From a checkpoint of a small audio embedding model.
Model: 22.8M parameters, log mel input, arch wavenet, depths [14], widths [384].
Training: 7200 steps, batches of 64, held-out accuracy 98%.
Data: trained on struck, bounced, scraped and rolled objects made by modal synthesis, 78125 training examples, 5.9 epochs.
Rows from block 3 of a small audio embedding model, named by matrix and row number. Rows with one number belong to one channel. Each number is 500 + 50 x the weight over its row's rms, rounded and kept within 0 to 999. All counts start at 0. Numbers have three digits each. After the name is the row's rms in percent of the matrix's.
After each channel's rows are labels from the 100 clips, of 14976, where the channel reaches its largest size: "loudest" is the band of the loudest frequency at the time of the peak. Only what is clearly more common there than usual is listed. The data: struck, bounced, scraped and rolled objects made by modal synthesis. In brackets: how many of the 100.
# filt: filter width-5 conv, dilation 8 (model.blocks.3.filt.weight, 384x384x5, each kernel summed), inputs 144-191
# gate: gate width-5 conv, dilation 8 (model.blocks.3.gate.weight, 384x384x5, each kernel summed), inputs 144-191
# out: residual pointwise conv (model.blocks.3.out.weight, 384x384x1, transposed), outputs 144-191

filt.321 106:543516462491484451533533597544578491562569433518512455474512458583600583585509484464540468476409480492422502496523519482499421458482477534527523
gate.321 108:569692594484470513449484439517562387466519479501498420456517486459626465459495510596542547454536446459511477508527426439476496561515528557580456
out.321 097:527494407512469609421458496425525503453514488488536499560489540433474551445598625518472535509468514506493505390449445535597476473539467440470374
loudest: 250 to 500 Hz (40)

filt.322 100:496502549620611512456386459473601400500447532559536507479490494471408568481567482430544569540467607492435486557464442434538451550418442513445439
gate.322 099:486584500480593482498567508447544518477611584461522417494535487497523515523567515503607486518576525485469430500540521482524462509545474528410455
out.322 107:422459600465418595548485466561473494489409509515545487558373494447411461548455531531477452495505435458491557547577447538406534543480374515467511
loudest: 250 to 500 Hz (40)

filt.17 099:540555519443515558564523532489562468504502530518484464540559528581420418521477569498452595523486469500563474360433470466603550558461450449475533
gate.17 096:511501579407617505570408463506513558501590495554498525558472490448576466473508589513546558488488468503494405433457504495480464490455599559489571
out.17 095:487487486491485556451470502514517471460623571657489580522447526518500556525470481538498466528393466591555549498582536466470463515565547437527501
loudest: 250 to 500 Hz (41)

filt.380 096:404456508422520488467406518524549511373492418533430451439464508452607536551454421516524488495481496526389494553603534520556530475526511476487492
gate.380 101:559508500387529485522506505435471474587495473551479540502510510568540520480544532506462492448469530485533522432498422597526514509498480521518465
out.380 094:441507392489526522628433548487413501460546595500449486493501511527533513514495519529383492469444457495521491424545611547494549551558469590521552
loudest: 500 to 1000 Hz (44)

filt.294 099:508496553426513471537521532526464437434526490450515477550534538590548559441596475510508548587538526500466448561521485507466463534496400525463466
gate.294 098:597502541561496553556583470507499453523481439565484485490404528556525593518465540404527565556486592508601583524496502507471542504412478438444463
out.294 098:528526516487510496441513524454466443547475467483413552483466471419521467564415540493394531482523571561458496470543505515541397481493492565481486
loudest: 250 to 500 Hz (40)

filt.317 103:572558462487485525530379514483484443525506461506575494454544515532429547514440534500478631489482569401443439484456509552526532467507505395522477
gate.317 103:555564556611554509484514619493520454452559546460556598524490456523513488543491522475449478459494529601525516433528541504431552529534443472570512
out.317 097:516480424521564433439467507523508518592500548461384525480555477523554544485515556568573431551484491497449416396466408518455428527413551601563522
loudest: 500 to 1000 Hz (44)

filt.74 101:539484495503453443558458480535462546585459557561549553463499517437471556479526497577476444456519468559488466565507443405606455413457453514487538
gate.74 098:592583405573546515537592531407466523569537517432438427445518541514457506511457517495558571475668491448462474523531635496613474511523452441541425
out.74 100:463494384438446480498435478548486561532517587541520441478502388402432521510431546505501596547483503432529450574463524405529503574457434469558500
loudest: 4000 to 8000 Hz (25)

filt.159 104:487510482516490488449547505510414463518551428401463558453477574520546517576416462485549459449434479449512570527541522535479372515492484538552532
gate.159 104:470510537566528499508462428590569474522564433490537522467542491559620373509524488500453478496418402491517546525420504512404476493430584416511458
out.159 104:609450543397430381541495512522469456464493472502575455502510564524554552508424514453433563472453528483564565478539586535479508500494469447439513
loudest: 250 to 500 Hz (40)

filt.377 096:519397484434532391508529491480562496507527397527496563536378460460488553463539481441500496467562454499523481503563495539491556525433443576451488
gate.377 098:536541537452501545424509636448516466584508486391510451476521587547447527511543474562461464486570460527604549487431429557489491519518504487600536
out.377 095:577504503470464567542494542503595553471514490555535524515621469538562500448453526435466517538560534527564466533543524491552517436481507533546491
loudest: 250 to 500 Hz (44)

filt.348 093:488548462448534521543458500494485460523473512427529574548421535468511488526510496475588463453460471479523453533472510525547455425458555447489456
gate.348 094:511489488525559525519482448429437456491543565572518462494406538574479551429477506444490535495524561542537470438551417509590473543495511511527471
out.348 095:491429412596572487540469491495440477500533528476506483540516448493433492562469507504564512550525566561488507450476499557518539541519545541453492
loudest: 500 to 1000 Hz (44)

filt.369 096:568481456485519492510419599522417586470397488437502527530442463565521494505501578483389441573552512438544536486358531556506478480512427491577513
gate.369 098:495442417538468472570516436580577537476535481525494378495444555499546487558394401559466406497453517606562559474512494489480496389593454502585464
out.369 092:447497423524498542501516525532508539458426465536424418543609463544439542464415534574474584430505499493529470462607548559460507502509473531484483
loudest: 1000 to 2000 Hz (32)

filt.357 094:528436456499481483500521554497498563519387571470583545491438512518577462447588512365474474491523423527400572639482593531432555508545501513546477
gate.357 098:612440476471493475430482581575500462472533535499584496423573410510556476482518542530517422523496503505444335452468461522498458423528552488616474
out.357 102:405364518462532573435530392445539521511520500496459599483531556544460462560534502457498456410537518449501534489484523448454451543482603499475548
loudest: 1000 to 2000 Hz (27); 2000 to 4000 Hz (25)

filt.286 103:419489465369452538465572568445377486554532501486508479462484516489498534554496574483664555626434431528532383545474511422533519491447450488559533
gate.286 108:514525468590475537508418504463573518529565541476520515515515544498578514518432584542501587540497421443540552512543556543573488444543459444564467
out.286 101:482562534406497527441522475515479560413530502471478545489503489512481553481550496596555463428479555463530527484320484500432568481508490447569484
loudest: 500 to 1000 Hz (49)

filt.78 097:489506522516686530509583559512498446533470509473583476532402518546513459477611413586553561591533435570577540544603486500458489480451419475437554
gate.78 100:486565506478400482515458483519466513514577453527542478491467508489542489522515463586434450552450535486535475456541449536509519473507494525559468
out.78 099:406394484514521421530570576492503525559449509484446525574492546492453489450449505475414494481529569468432509472452463437500555508513495481563519
loudest: 2000 to 4000 Hz (26)

filt.8 092:608494451438510575486475521550504526536578464479484512476546546470489474441511428521437480521415518516578555483534413474439540478532540534458550
gate.8 093:435513542446519540483476511517504467578476541459503485454434517498447560478488484518482494534485518384481578400614441565518475401566531489505470
out.8 102:466482483506523485459575472457500546500502581485533491478530541506485515485423506554425442472546542482510396472496538599523475552571593521521442
loudest: 1000 to 2000 Hz (25)

filt.104 091:444462467521486465525551419486484408491595479434464550499469530518495449563558481515443536560443552536428512514453536550431446470501560542538469
gate.104 100:472462506518467515464528435525484494498601478408390509451497514553518548511348518505474463497588403489545458479560450468562458514471518481352513
out.104 103:546578540546500574455515500445467461506514520510511498422453522413505497514596336468532483542501464559474542433542505499481490529471569526539513
loudest: 250 to 500 Hz (43)

filt.264 094:519540516463563466465542481465486532511472492516489444426412531538450471510608479574539493597532524511449357512566450448486538413525445529412526
gate.264 098:463528502542487470532472496433547425562571552453517443504529530478506464541523529584452508542538516490529530491517551534488465535549559398470483
out.264 097:485547507511508543524466495597496634513483434525431445504468494531475537484437562467412510459584476504374516417564477528504516541512588547454486
loudest: 250 to 500 Hz (45)

filt.314 096:466500548429458598440403476555392589520397520478571488516537480535474483464495483536480541451437505409456448516501496411483392435516497474499377
gate.314 100:553545488552485566576445605510540455533531491544524571455504465584471560481420517455548591491406504538563545462527526531474581379581538550577515
out.314 095:489532526507479540428547464551560449482517426557415515531434539505495438514457450506440571603503609585460467595472448554459479548465522505589572
loudest: 500 to 1000 Hz (47)

filt.346 112:502507435478486509522449429495608479494443586478505594497573443570514578536551454483558462485497536454474517477514522548530424433479530487524540
gate.346 103:457483491567451446533508481567511522588455447445490443499441480483565506547530426533542540452482498448471504505442573590415456519491535469459482
out.346 105:461454582515479508516457536520401585334563459415500458467427402584480483536444460508461466533553507456428484559582386509490475420562480460491525
loudest: 250 to 500 Hz (40)

filt.5 100:499493463487472482516531485528494512505480483523456499482511480422497495530552578541482409495469515567565543383514494471513539522557498485493473
gate.5 099:551458490523448446465532573464455427491640444555529534509526508464491497469398494501481459490491475561570470456538570501543459463515552504482538
out.5 100:507545445478512422514406504625467467415537556515545526447485465539419475515376561413456536472451527526450470620421514528460525479482458528478510
loudest: 250 to 500 Hz (40)